config.yaml
arch: "jasper"
model: "sound classifier"
dataset: "strings of digits, spoken by a formant synthesiser in many voices"
train_examples: 39062
time_shift_ms: 100
n_mels: 64
hop_length: 160
input: "log_mel"
spec_augment: false
win_length: 512
targets: ["first digit", "last digit", "number of digits", "voice"]
num_classes: [10, 10, 5, 4]
norm: "batchnorm"
hidden_act: "relu"
depths: [2, 5, 5]
kernel_size: 9
stem: "single"
widths: [96, 112, 144]
mixing: "mixup"
label_smoothing: 0.05
loss: "cross_entropy"
init: "trunc_normal_002"
residual_init: "none"
optimizer: "adamw"
learning_rate: 0.0049
beta1: 0.9
beta2: 0.95
eps: 1e-10
max_grad_norm: 5.0
max_steps: 13300
batch_size: 384
epochs: 130.7
lr_schedule: "wsd"
decay_fraction: 0.3
final_lr_fraction: 0.1
warmup_steps: 1330
weight_decay: 0.0
Rows from block 3 of a small sound classifier, named by matrix and row number. Rows with one number belong to one channel. Each number is 128 + 32 x the weight over its row's rms, rounded and kept within 0 to 255. All counts start at 0. Numbers have three digits each.
After each channel's rows are labels from the 100 clips, of 14848, where the channel reaches its highest value: "top examples" is what is common among them; "loudest" is the band of the loudest frequency at the time of the peak. Only what is clearly more common there than usual is listed. The data: strings of digits, spoken by a formant synthesiser in many voices.
# convs0: first width-9 conv (model.blocks.3.convs.0.weight, 112x112x9, each kernel summed), inputs 0-111
# convs1: second width-9 conv (model.blocks.3.convs.1.weight, 112x112x9, transposed, each kernel summed), outputs 0-111

convs0.71:144139130129106156137058132144155117142086132096153065063145134152099107176127131162168106148105127123150104150126141118045105147131113094115136121009082145136102125136109152132139091130087158161102202074142134152097147161124151099136148124142110148119043118133144128108124121040086122109138141146092114087198128076071131092111123087150
convs1.71:128115103171141151200109150137134179035139090145159079168130152120139130131127152151120091162160146115148178113161135104079171157162111133134161097072128117103152110162135133126131146104164133101119142153143108142091132112051178153169092190148148138157159130049145123102154178076157122144119177098142160118097043098097149063112099086121
top examples: reverberation; muffled (low-pass); first digit: four
loudest: 500 to 1000 Hz

convs0.23:183133135094122138114128142138118129100078081110146144138131130111085159108152133086140119158097128142127125153124193127122089146106119045130137087123125126139179116133170063138121172078080118122069105114071105133134081127070130196141148114086147107167107117143165121097156087180063042163081095136118086141140085120083113113094048142095
convs1.23:065169136177176150147119135132110122121125178144130143109130084043167146085094148076080162146121135000145123131110075138104108085135123187118103157130108094138116121148160138143091130103164118115134134138148153135140107141141159127086111094135169177119120130107130178139101170130125134110094165069098151154129166114192119154131230120160
top examples: voice: high voice; "seven"
loudest: 4000 to 8000 Hz

convs0.57:149137146069132126085054157098131105136135106149081150135143166125163125129110139103101124103079141156082165086105142078172021083128127159132157076086156127103106115129109131151135146115098112135058123168102146154125164162167164100146169121090087159151146156063155152107113166107096127065116126151034125129125129138094159175163136075142
convs1.57:133086104091096122157032199147130103193093130070115078150140175161090108147132166136123137130110152107112092136161128058157062170131109111155120118116129119108120131083104147194123089135129145133114075136186111094205102142147119142168121160155105213089129150116149126156123138116086181147131121094125136171163139134204136157102136129148
top examples: voice: high voice; last digit: nine; last digit: seven; clipping
loudest: 500 to 1000 Hz

convs0.85:110150138115079098122143123115096154119109136112137130147115119125115109138135107153134155090178129152124151087150112122109133106093162134145102118149134122133163000152179162137121100146181112113112163156140123154150177127110111112096137160158138181123153127114106139178091124153106190122114102083140157117115177106120127144103175137124
convs1.85:140145125099160125107110123155110099126107121123123130107104132123164126132130136133146134113149151174113126150093108118149155141150121117134135137109130122118120000091112129133132062255073153145144145128130142143166080111132120138105152142127166102139147155120121199097145124122140118131151131145128107145130105155146139118125118093114
top examples: last digit: zero
loudest: 250 to 500 Hz

convs0.80:121106088120057073093061157116174131168170110051100175062124157139116140084099155096142173119149085111099120100119149150093095069142161098123107112113115129180077135125170111099177154112116175122090130137159119124134150147109153125129190133121144152121113064113119114112146160114092137195061074165068165085114116118147089141114110119168
convs1.80:094125186194125173131106117075114148114096142133127143157141090115139116068134108072100126144083157153068115124105100152067103157077119118109156147120164166127133130148138149164098147143137100140070174113114174124094112142110152145138216118100156156106120107129139138186112142128086033060188127117105162112125121112103043119135159097188
top examples: "seven"; first digit: seven; number of digits: 5
loudest: 250 to 500 Hz

convs0.95:112038127189122108121116147105120154109122140080101107139063149164110144146158109055136127170133076111111169108114111087073080061122129134146168124145106130117116103123153121144106180101096169108082131179136101163145149128186120061142155118084084134145081122170154122109136025167111155117173153153137198115150143118083141119146100142124
convs1.95:151165075175162149139093120146115140114150096157120131204246150134109144115097143158120106137140163118121111127110107127114113089116124133211134164129166155143179124119113045103161114094157141111077134104095108073141156126090122148068124121140097171133170161111127136166134147133106096087129057123096165181074099130114140128107103041119
top examples: reverberation; "eight"; "seven"; last digit: eight
loudest: 250 to 500 Hz

convs0.32:159133153114078115091148111055091158107115128128138040127135116127154110174103083062180106110123117164112091078110189120097084117136128043160169113084138142133077100170057174131133075145149119144126088095096137160143095134095147133105098079139104112156111073139102167083128092103068093076142117098139121150109114105078134134130120099124
convs1.32:131111202116137163056134147121135089154133177127131131149073115108161118110123155148098153154213092102122143115100116178149202092165104129085085159119192101101122129143169080122108107062176098125133126099106164114127172133152136137067079109158137111130162103140074112146182084097105161145140090100125135134149058127132084155149203130142
top examples: "zero"; voice: child-like voice; last digit: zero; first digit: zero
loudest: 250 to 500 Hz

convs0.72:130093112136132150103152092139108120150063076140075063120163094137098102147085131110143154155110125122145087091158181110136141160134141065101099127046128156108106112137059146173083145150128187124112181063092092127142141117064087149128138178119121150191079114096096120114111139160129151075132137070095150190139175154062117131123121122130
convs1.72:132147156176135144175111151067139149147142066137150045146079121164086157053139156077098145106116121152145159162122093095047146089148060157146163088092094119052119139137113088030144134141099112129140159140121100085152122142139143134129188121147145151090155156091157156149090131143162106160077170137159128141148102100152132143104114142126
top examples: voice: deep voice; "seven"; last digit: seven
loudest: 500 to 1000 Hz

convs0.110:114098099087105112089156154111131160122123111159077128126134138131132122168064103149093102157116111145102152095089149143116085154125098161138157108089130154015089134125191107120156155129147101148121083099119174181172135151145153125108171103144122154127160159129100152122138094144101166148142197138017122201093100139102147210142140128163
convs1.110:127125159101166146126037106093136132156128167138114053118145157188099127070149154143104111100126116134171114104140136087174093136088101149135110088127100139108152139134137168096137136144140142118202124134144148101167121161105122148127096185156108115087128139112103140128123172093141123139163031120255136148141158054175142164142126085115
top examples: "zero"; reverberation; first digit: zero; last digit: zero
loudest: 250 to 500 Hz

convs0.73:170090083109078115130131124156073094174102110173133088150079126174055099114129207159120103167097124136147132039117134123149166175154115067043119099141159120190119128138090101133133159133139205117113122178119098133125160130148074147143154109143150140136157147128118132092152128163107147050117074125136116168162112152121180152115136146130
convs1.73:093141221116149143121129154111110089157154105090134086069138116118094111093140149104180131110139143148094171142143159136134090146128156073089055102104151124097158131131121189132151127119138145134132109137128157163118099122128006107143125129090065119107080141084110126087081121108097191178110162107084086157172100085120137166122139110062
top examples: "four"; clipping; last digit: four
loudest: 500 to 1000 Hz

convs0.54:143102107086172146154132148150139140151097105165127086115109079158174190151109079147138139118089121150111127087064039149163078121197146151130139094141142092110111159161092192152139127133133064134163136144087114098165128100203126066123121147160095161123201070162172142145151142136085179112166109083148121130127151145174165099127128134117
convs1.54:155097142161106146133106191139101138187124080120120105126158097093115114112090103071061122164154111119095158103125147129090103144155105105117121107117173090110092118109095078118103132147137000139099091152106121173148121072146124095156093129158092117086142132148124077113103151162126101125131097031102124179140066131095112166154145166109
top examples: "four"; last digit: four
loudest: 250 to 500 Hz

convs0.106:069109130120119098000116161136127166081136095164139112119081139164130111135103161143131114119137113131097145089127129168111146143112192069158154076178152119142104143105174046114118112130159162184117168103121155127153105151124118153154120137116165125110143033110054136160139157106101050162126101161082166118112110119137091131127122135111
convs1.106:087073100143134151006122146053139163148120130087120195139120138130154128102083074143077129149098116102126114131125161124105154150163087192124119206172148128119125145091152141158162151148098101135115138165137165123112093104130162142138176088090189146078076138110096101122119096171092080144161160121130125153067151148140130114086120087094
top examples: "eight"; last digit: eight; first digit: eight; clipping
loudest: 500 to 1000 Hz

convs0.68:142101071095149115118109082141122115145120107087102121096128161076142112097129167142130099160109154120113088118121124132107165139109141064036093036126149127148105146111097087155192138118091130163004120154156162133134116119131066107132155125095165115143102165086075143105160138123135100115083106128094171051124110131134128096125123127190
convs1.68:134167184114106109183077167145066155126154080160107204089097091148108124141117099123124143082115153136141118136154146072102134104149139133063130088146090061069186117111125129084097068094158191134044139117089109141135122131097131142125125099184111156128106125024105101122105139139118143194121123133137118160149141127115108149122114092094
top examples: "seven"; number of digits: 5
loudest: 500 to 1000 Hz

convs0.65:135141081139161109135162113049145074147095157126067123138093108108090080136097184109115146129133142140085165107156149114156100158107067127077044154141114128125116115068140120109069162097121121154115123099107101104082127131119132171133201137120194156114134142110130103107048145182183142158195165125118093143092140132165115152160132156067
convs1.65:115093131102173167116111152058099071149110131110117096119147207163158081130137172196161084123140065122083155176048132108128133098134135091057117089093111120133111146130163167102131098159126091086144122142157181133155090147097081128106128162089124131038097176132138111175135115114104064119138136081172120148128149123106115141125126139174
top examples: "nine"; first digit: nine
loudest: 500 to 1000 Hz

convs0.5:148127087127157076099102172062147121155131137168112141127130111089155120112103169099108145066133172116096122104133164186077155095141119112081079134108131142126116137087164152137084124126161084135107170127114116098155075137073100193050133126124206166197136126081075140159119103109140182139106185160155142118143133152140121126143118120221
convs1.5:139107154134066135099103165128172138150162107062143119141151104142147085066158060153156188129170110139128157158154113097171154142097081128115080158161140115116116145065149174150117089137123158148142123101196155073134131116156156061065116136136162180118094178100130132209059142166139167118136113106141134086165114093158133122075112119145
top examples: "five"; reverberation; last digit: five; first digit: five
loudest: 500 to 1000 Hz

convs0.81:100134114148075107127119102133161150131127113100105197126153149127132051102114168049132048159139041128098126175131133143135138141124188147183027100121094122149106122130148112080143108149126142133125132121168162086104140129054139083118080103169061157103083072142123114082152155131115151083134115138081135107120153129083129135138112115155
convs1.81:150089177126121101094152099113219161128150061157082073152115125182101144137139208151093166131124131134179103111124162123123141183075160160138155166092134213102120126154113131177120104126113138136148148158080129179208152159133127137111146154109162105138177137127058081149156141097095128126140116102145137104138129117077127154162137072175
top examples: "seven"; clipping; first digit: seven
loudest: 4000 to 8000 Hz

convs0.41:122108135158026150131099100150146093117131123132105078097178118172168112128098134178091148128134119114069161089181144181136132164102188103162100139112072142137130098102120126136102145082136131102147138123149124110084136166120135177051163108140135125151102111113154100107128138108123087079024107205102152156096110166063133172117102096134
convs1.41:154124180148066098131130118122081153163105117102160165102140109134110127128212111121104154151152130146149138160151188153150097155074112125139108114103105076153059070062111133114151188129131136145056090116151151160111128118126153091120165099148090137105096125067114126154098115126088134131226079094111111152145190139091076137089138099181
top examples: "one"; last digit: one; first digit: one; mains hum
loudest: 250 to 500 Hz

convs0.7:151094068083073101041113117119120132142096152118091108132120110155066126146129148117121136150119118100152126126110151110098174113122142097146145129131137139179113104108102112073074162160099136143088129163091142153134110116093148137089141049106100125163149095109006109115128171094113105164108053143108180048128136125141044125117128145108
convs1.7:122126162176144107190146143128052120112160156126142065161119089123174110084129111081105190155156137169115112159127113130091135110083077128094138163120158148082151133164102178167077166170180118137088144100097179100101086115074132138120145102075142112148062115173142151140117126200139109143131160100127140094156097105153095097113127040159
top examples: "nine"; last digit: nine; first digit: nine; white noise
loudest: 250 to 500 Hz

convs0.89:086090122086101096109155174075170095086140134093031151144129120120119149184124181138063157132064081163098112164135147119118136087221140130100156097108151137118108149134118175119150111145184061118123122101175111121138159114130138129067135124142075156143084090142161153129178124175113150137121131151100116143070110056104165115133141098134
convs1.89:112159125104081201158100144124178107161165123129093119114144150123157135102081190112041156117148117104155118099100139166156134062126092139115146150083169141102124123153125118110133199090063056162099149119096152113137134114080134128100154174131205090105111133138124113166149160112116149062093101108145111140171168121118104137160151107220
top examples: "eight"; number of digits: 5; first digit: eight
loudest: 4000 to 8000 Hz

convs0.19:137151104075131184134074092144114117122144143086130168102149131098095131135108135082121105130086113156053127096139112069116095175108158124086152069068096109151113135150171127092124073088173113097086155097100171142123139114128143117122250122087127149138173120115145115133192137054101144136137169176131096073137110138146074164145110144135
convs1.19:056086155143122106138067133125111088097123112113125109194144140126115139094140106064093093125142167113103167155156053092137110149125138115093111107109121106101127108088146172097117107163092107052147068127161098188127069100110135147172123176158127124138094121125130110103050119106123171091111094105128096117153154164107079055088121207140
top examples: "six"; last digit: six; first digit: six
loudest: 4000 to 8000 Hz

convs0.24:121134112123150139142136145149093126167158079158122129145153112154132136112188096124130122151156133128151136133121167156074151061155181177106102100096138133077112124120105125127087122107127106128125166142151111088151137172139113170130150111133125050140015118113159160107133068132133126123065153082133192121166054106123164003152119140134
convs1.24:098135159135133107126122142090144143148145137140123101142166123141136150094177118094013170025101164116159177146146113115137107116102053125169112059099147126057111136158101143110125091115144109135134130135138136127042131136163135094112131075128092091135120146146112125155099153131132175150121128128110130098150099180180097041127155152196
top examples: last digit: five; clipping
loudest: 500 to 1000 Hz

convs0.91:136131146100121076149109143141084151105142131074153139113210110126138128141104050148161114091153127102085109139131098140072082124146151087143106137082100121082122136135169127143151160157142113111127109090123157109138103147140148104070121163102076128173024102103162128131187098153095144126087172175130138135142107060026081166118112167127
convs1.91:105098164140100115160111125119113076108112131098170127188123141129100121146105187136075215109171142146149144067092156142187110096102134173117154125057131133098131098153163117100114136154105142022110133104129106092141096140104120135099165141142156122164181106142111115212065154078144147077121116091142152136107125151067108105117130094186
top examples: "zero"; number of digits: 5; pink noise; clipping
loudest: 250 to 500 Hz

convs0.11:126109109088148212117182158097102152122137101137154120162150114112096144148143111159113130124101112045136160137078098135172128137145158161121131093139133135167155130190126146125047122152094128137139085140127107168018168146171162117117142087112139033111113116127138078171176119178166107124119115114154133088136153143172137112064089152087
convs1.11:096114106127088103126134107146118122075104113145123101132146113119096147143131073121127139107122109074132114129117116108096184142106147145193124130099128109178122111102126182080096138174119141144133135143130113133034032148142135151124052119119147091148094128145088007165153098127082142100082172133144149043103092132131132096180102142088
top examples: "four"; voice: deep voice; last digit: four; white noise
loudest: 500 to 1000 Hz

convs0.70:099122179132131092123129056155112089120084113163106177143126131131167129130088100098132091106113152141115118089171140100134074130132172113123064159123102158102148152181135116124152052121070142057172135104134120149175129151083110094131159182085082136092101108080137091114102143179156125048106111133146156204146115111125098181117127155062
convs1.70:089108074113126138137160127044129120172141103137168097162132152170155093144119122094082119169143169133117144074139123132165070138095112183174143088086117133100087123101120129090188117139171110111150169139155142074194083144121123089121089106051129137132103117179224121116076135098177162112084133133138114093122110146104146121082135148185
top examples: "one"; first digit: one; voice: child-like voice
loudest: 500 to 1000 Hz

convs0.109:109097177164118111130161171113166092160095095146142075091130111114192168135145138109141082151141110117155166106171109175098094171158119073068066143163111072131137116115082071139164150102136142109129111166135135071109086155145087065111106181138100055142183134163111126094106081117112143136171100121172120133097126153107099175116150198102
convs1.109:101149138137120156119139118107105125131097150129157134105138174168089135118024164149066192130150089181137123063140153128137120147125055143109125104135123136147083167137106120086174171092158082148104164108129080163114145082151090161195141096113173082133112142166140177160105127052125128066171107141097137138134110151086164159142109160182
top examples: "eight"; number of digits: 5
loudest: 250 to 500 Hz

convs0.1:106127126104121140131131087149120107143125167055135084054133136121132101156152127110119049147134117154132167115124108137139178132151152115076096142033030106178165128123108130101165138104135079102158135148166118074044119173118133133135084148193140124087139175193135149124125105081147143156135153124147109128068141109135167171111150076135
convs1.1:121149071085115176103157066065167111139098121127142114169146182168102095080078148145053141101088125140163142086112104096125150165148134137147091098067080129081173111175111140080125115119105144137089114169120069121044136144139110081131107116100140117113128153120133112105150164057109142070065122156128115070142116163118149092116146161163
top examples: "four"; voice: child-like voice; first digit: four; last digit: four
loudest: 500 to 1000 Hz

convs0.105:140113113143131104143128110205115131138132154112145139147093073150030128137144197161184112158108153117166108148142103105134152117097077161124159142173157106117123094084141183178160171092123123091161170138138111111115163228092124111103180181163097169178140142116131116202109121143137119122139142117138126135161161159206152160126139186129
convs1.105:129137090135122144124130131130126134144131130149111164113135066121062137013171114129163084117165097165117140118148107114121142125113152100109106143118160091097120116125093130142170163200085098091103085131120171173201071208109105085137096163148112133125122104165046172110102155127130105127156118133111093074183105115147104115053114144090
top examples: "five"; last digit: five; muffled (low-pass); clipping
loudest: 500 to 1000 Hz

convs0.64:150141124158189118157173125120155155149125142168142136129148108170101146144066130169127141135110145103117124052146123149167149177133083166150120141140103134119148102143150128124138117137157190181176139092148126171125131000133163111142106140156162149114166148136137140141083130159151167115159125161165176144164165161172144116113159143151
convs1.64:118108122135120117146138139126111125100142109153122112140128177123096127157077086084147076157113146153115121132110101051091129138117116096168129114122131174123128128078137120105141131124135131120141197102115091134145136000150117138151067107144070135070105151068138139085118143131125109146103135051127108133096110127107008142116121110091
top examples: "six"; voice: high voice; first digit: six
loudest: 250 to 500 Hz

convs0.8:148090098125097153136141107096133194157094103138165103146136106122138154158100162044159121126057127113173101134133097118170155156126156122108119131086154075123090052140110080159110120060142164101123120112141089104124134140090164141112134156160125128152098127127122080000167128136136045141183123138157116121111080153111134159154124141132
convs1.8:100109133151118122085160084184176118153155173089143129121139115108196153117163118164156146165147140143134129148130137148120155098163121145118095136117142146139145244213127130118110129082138096137137134158125144181124124123157109125170135114146159141143086117081096124124152131087119156131136164046108146115113200131149106119065000164137
top examples: voice: high voice; last digit: two
loudest: 250 to 500 Hz

convs0.34:183157084120113148137063113109167123128046185167167168165125104176133134095142192069165108139108172145163110138146123136151108158095166088109086130122123140167161095129100156150136142114129082132159112143160070133126092145129129181127072113166133064157142130137135119045159143055084101154104115121098136133110176149114172156087076127086
convs1.34:061134079141120113109115114139203128137156106092141126093106052083155147129154133131136173144189130108151116124129112165090136127123123165071085149106147167116116137158090142120171132082198135174133122156083197127136151121163105114128075140120190158109116121102097186165169089096139157142124146029145137132123080148159160106165158167184
top examples: voice: high voice; mains hum
loudest: 250 to 500 Hz

convs0.56:130127096091149152079084057128127143091090120120112180127101136131129122175096073175093157066164105139117129102109139152055138119130103165158120095146153144108091144096107100101102069122113112165066150113121158130091113105073100167128126181106154150132152095132101112113194119112114123133130165061115151120175181090078056112104155049092
convs1.56:161122186150132165152127177132151110151117051107122059151088074105208099123156103119060106155099106164129151155126120086165129117095052147133120152149136180152110102170130158112132115129162053151132103115070178116139106122106154143107149112124160121122128132118158127130164141137138156041126168059155181116145093095160061163137109108124
top examples: "one"; first digit: one
loudest: 250 to 500 Hz

convs0.44:165112111149172173127090137126151064172041123183050096151147137119095108130178110146121069147160108141195143104171176144139125167121128128079113139141123130122161120141176126131154138120120186115118126131072134045144143134081056118158148111140087149147076128086126121105122171163105089081135089131122096208129164118107174125117149141149
convs1.44:115129155099107143172168170121127120133111123117139055094116164166128096103119153074139106116125106122122133164116185082150097141111077094142157106139138132115106126137160118172172155117115111101118157128100145147156116128147000167175138148068056088121092153105147140111061115147123123158178135077133114126135088116116154130100120146082
top examples: "nine"; first digit: nine
loudest: 500 to 1000 Hz

convs0.50:112126159128123146131120115077122096111084120079085141157099137054123099121101131126150143129104147116156129124120127153156110162135133139109081106120100115147076130156137076104140127104112166095157116050008141132147044108137059149163159139128180104122154151167120119059150104105118094138139130156144031146069143088113066110125110123094
convs1.50:101126113167128112146127152170120098143095132158103166140054157107141164124063118081118065137094120134040133133146108116117098095124064156146108117128147078123112097084108136110123120061143200151138146100176101134117119159112055155075101111086118184070116132102171115130086164143160113101139127188142127151167132083161124152178120171067
top examples: "six"; mains hum; number of digits: 5; first digit: six
loudest: 4000 to 8000 Hz

convs0.59:144157110163168082129093112128133112092106134138082142152078117139151100144104084082086193114110141153112016103146132127169083125108130129066107107112160141098035150038093170136121102141140048150133143122110095118123116129101059146134133114093119173118149159137126134102121149067145126118136131113105031138115139173132141117132155106126
convs1.59:145137116127121095128125114132125118180138086136069106128128128101195141170171161121132091129111126127042069197118093121162184129105164079069167159121153141187120099127114136151102075125116125129142097145086149152162147125064099180087076080126121209103083141134137126170153109163151100093149086144123115144140048139162092129141110115081
top examples: "nine"; reverberation; first digit: nine; last digit: nine
loudest: 500 to 1000 Hz

convs0.2:130098099090123079083066178137120140090080130124072116106175125157146091143131133093087144111144075164105103084126158162156128144143139108147077069125153133125095146133156107113240104119175093101121115139168129110145141125115141161106092143152127153116094133089086136064148184090097126144081110195075132063138084128083094132178148162136
convs1.2:126148137121174110129062094125107107122142156122147089123137151090145144089120173121095142135153192109150033145144116128100118139139100142179114181108063124150141172124114095161059145057103175118087139102146136072134058156097145173099166090151149131129105147144116162166171126117119175111112113122134096119156160146183101145073171047165
top examples: "zero"; voice: high voice; white noise; first digit: zero
loudest: 250 to 500 Hz

convs0.88:160100131148125125124115105152137113075136116162119087108085147117120151120153049132139109134140142095120123156136136141138092136084127078211106084136112184097108089070135104102151098134050132174098163140089154148066166141104127161155194161128085105140147095128079097080129157068118062119123103143147097071112099087065076124115087107085
convs1.88:127067191126126088118139177128019146132140125116100115153121055105110141156163126075189124157105082118127131131106128138095150105156122126059093143161170073111143113123122134139144119091146071131111131090123173147144099079101160119068103123112100108161119093088110156092125112152133110141157152012067158143127099096101079122126107119114
top examples: "six"; "seven"; muffled (low-pass); first digit: seven
loudest: 4000 to 8000 Hz

convs0.111:112146087105079083071129170048144175108155177111123120137134132102067091133112097118163091140112105145124170123026197168142164132093140114091094105140107132155103119109180122111156144093093152124184153098133147138128133101085105126121111133130141106123121163099030172081141136089139056185119109128138154142073149128095160156113148140109
convs1.111:068095147104135137096161167066124147135147170081108120134116120093150145106141094066126148115048121149117175133119088108121110102063130110139116151087081127146080157144135109193076153108110166149146157135118183097159103144185137146142155136079185182108128103134113118169058182087037120089139142136154103117130114131189135119137137124183
top examples: "five"; "four"; first digit: four
loudest: 500 to 1000 Hz

convs0.58:157110133121074122129069076116072120105052144122121120140101134132158098134164147129172134126157124160132125073113142114113096167102103129100120109089123127107079116136131145120104062148139130109081084102114155170100122109119108052129193113097134158099152115054122148099198056059086158101161111123090092080127116067085052132136142116120
convs1.58:130137106115078124175077133164132106150103141129172173183166125093160145081110157138107066100133171156135155190116058086183173139173055105092111140183132093190185132136103121146104083162127120141143143092143116162155108126164150152132107190143134113137102113141095114152115105112118160078151101139126184153136097202138095077114099166168
top examples: "eight"; white noise; clipping; first digit: eight
loudest: 250 to 500 Hz

convs0.29:088119148142156093071144166124110060152101110119093100143175145117115136125193081121132133071094118153079111132102108115129172120131174117106153102134143134136198139129162142173105159114148140106117150129109137158165230184127053112146164112121091159136129105056091118148104120129103089108135099151079063075109115123088135051128140179096
convs1.29:111157132158090149142119116119070080086101071103082086172092097142059117136136135151145104096142124118112120167129077121153108111146098111073151120148105088100148119089159162158121130134071141128111120109101113122110071146147112157180153147063179065166079137098092132137134079157141095176123147094053152086159166121144093027115150133146
top examples: "nine"; muffled (low-pass); clipping
loudest: 500 to 1000 Hz

convs0.0:164105115127182087149138070127149144081161144113129117095155116153201138134118123168103100132120117135147055146185142101169131103102129166112165187185138117114091125178097149094148124079163112126081131135161096138108106144113166164105116088194125148091181109130100166027068130138119116061090160125144154070107161158151153088113136116147
convs1.0:095106115114103124085165099142170141129153119140158112139128111137147120126141133151091119127157136137133100118044094147119187163112115141131143086097061139159048220087141112092123167026132144177166188141090178135133090147180120130109137099169133079135101125093123175158108041148145137139140159145138123060120102168139126124118143100105
top examples: "nine"; voice: child-like voice; number of digits: 5; first digit: nine
loudest: 500 to 1000 Hz

convs0.62:105085086116084108122056091024127120095147133130103108090165115101199107140093049118116162133150112137094094192145110196108074147147128151138123075200127118103076130111150140128112054120149103120131112073082125172112104120124105101114134141115121137116116136121141133061138118078130074156142166131102128124105152097096147139149138055116
convs1.62:132028122125130111105147148130123137099149158115158089141117087148141174142121100133026137171124117120172136089119122144121176113104084135101129184125124078143089121101120180127165152128114125151101144122146156112149068108084127146038105142030189098128147161125131141173107161128141118033102162101164145167106133112086114116155123119124
top examples: "one"; voice: high voice; last digit: one; first digit: one
loudest: 500 to 1000 Hz

convs0.101:175120158125136113130103150054110115109086157124097094088158103153166063139123136087181141134132119150103161057105139167098061150098155124170161148106082108097087122113162089168136193099153163108179130103140090095119095142134146133130129175125156120083138135173060133081151144056139100204130131182123148081077100124106106099103146105114
convs1.101:116156118137140079139153114133126159081139167119118151138134098119093156131142156150107130125154182203154080159098132116128127108126184145132150129101173157170150134053131093076091132084187130153093139157143189109083133143166133192102101096149093176135128115077071171154042157139084160076096152161106120181079172161105146149155146103150
top examples: "four"; last digit: four; voice: child-like voice; first digit: four
loudest: 500 to 1000 Hz

convs0.84:141086090100073228111084200126131104082142135135128157085111097130074148129118115130074143136096081102130187127059152129177140127141171162144137136106145131059164109138130136124083150122115116120151143141183135147109162139066109121140187113150133136114098099124136142146170173048061093134104123140150139091108120036107121118139100096125
convs1.84:114110129142129104109087088095086150119147175109129155150118125083130136142132151085161102147084085097151154079054126108096141110116090101077135177081107095156124132119099148153101090149046131144110137087106150171075090129088126141138121132136152196117175101099103113127078131095046132060138131126145154092165091087148061093096136197157
top examples: "four"
loudest: 500 to 1000 Hz

convs0.55:112095114125087137105068107215120117130111102162110133174109128150120121184110119087096127136085111165093103109133166086150074116122149126156105113107085117059164136112084164125101137091162166128130126096115067095190094116101153191126137164068156088116072119107118184126157098080098091058103064132115164176107087121157149115168133129136
convs1.55:141165142125174130198165088146116106119080128114106105154128135160097142141152161136126139114152129092148140192072147081104041108120091152174165092141193140136117103160121120079099092207080115130134129135124075129165168124121138137117124034150083122160167140126151063163123085177121148112062146120144060156146129162119125140096106157132
top examples: "nine"
loudest: 500 to 1000 Hz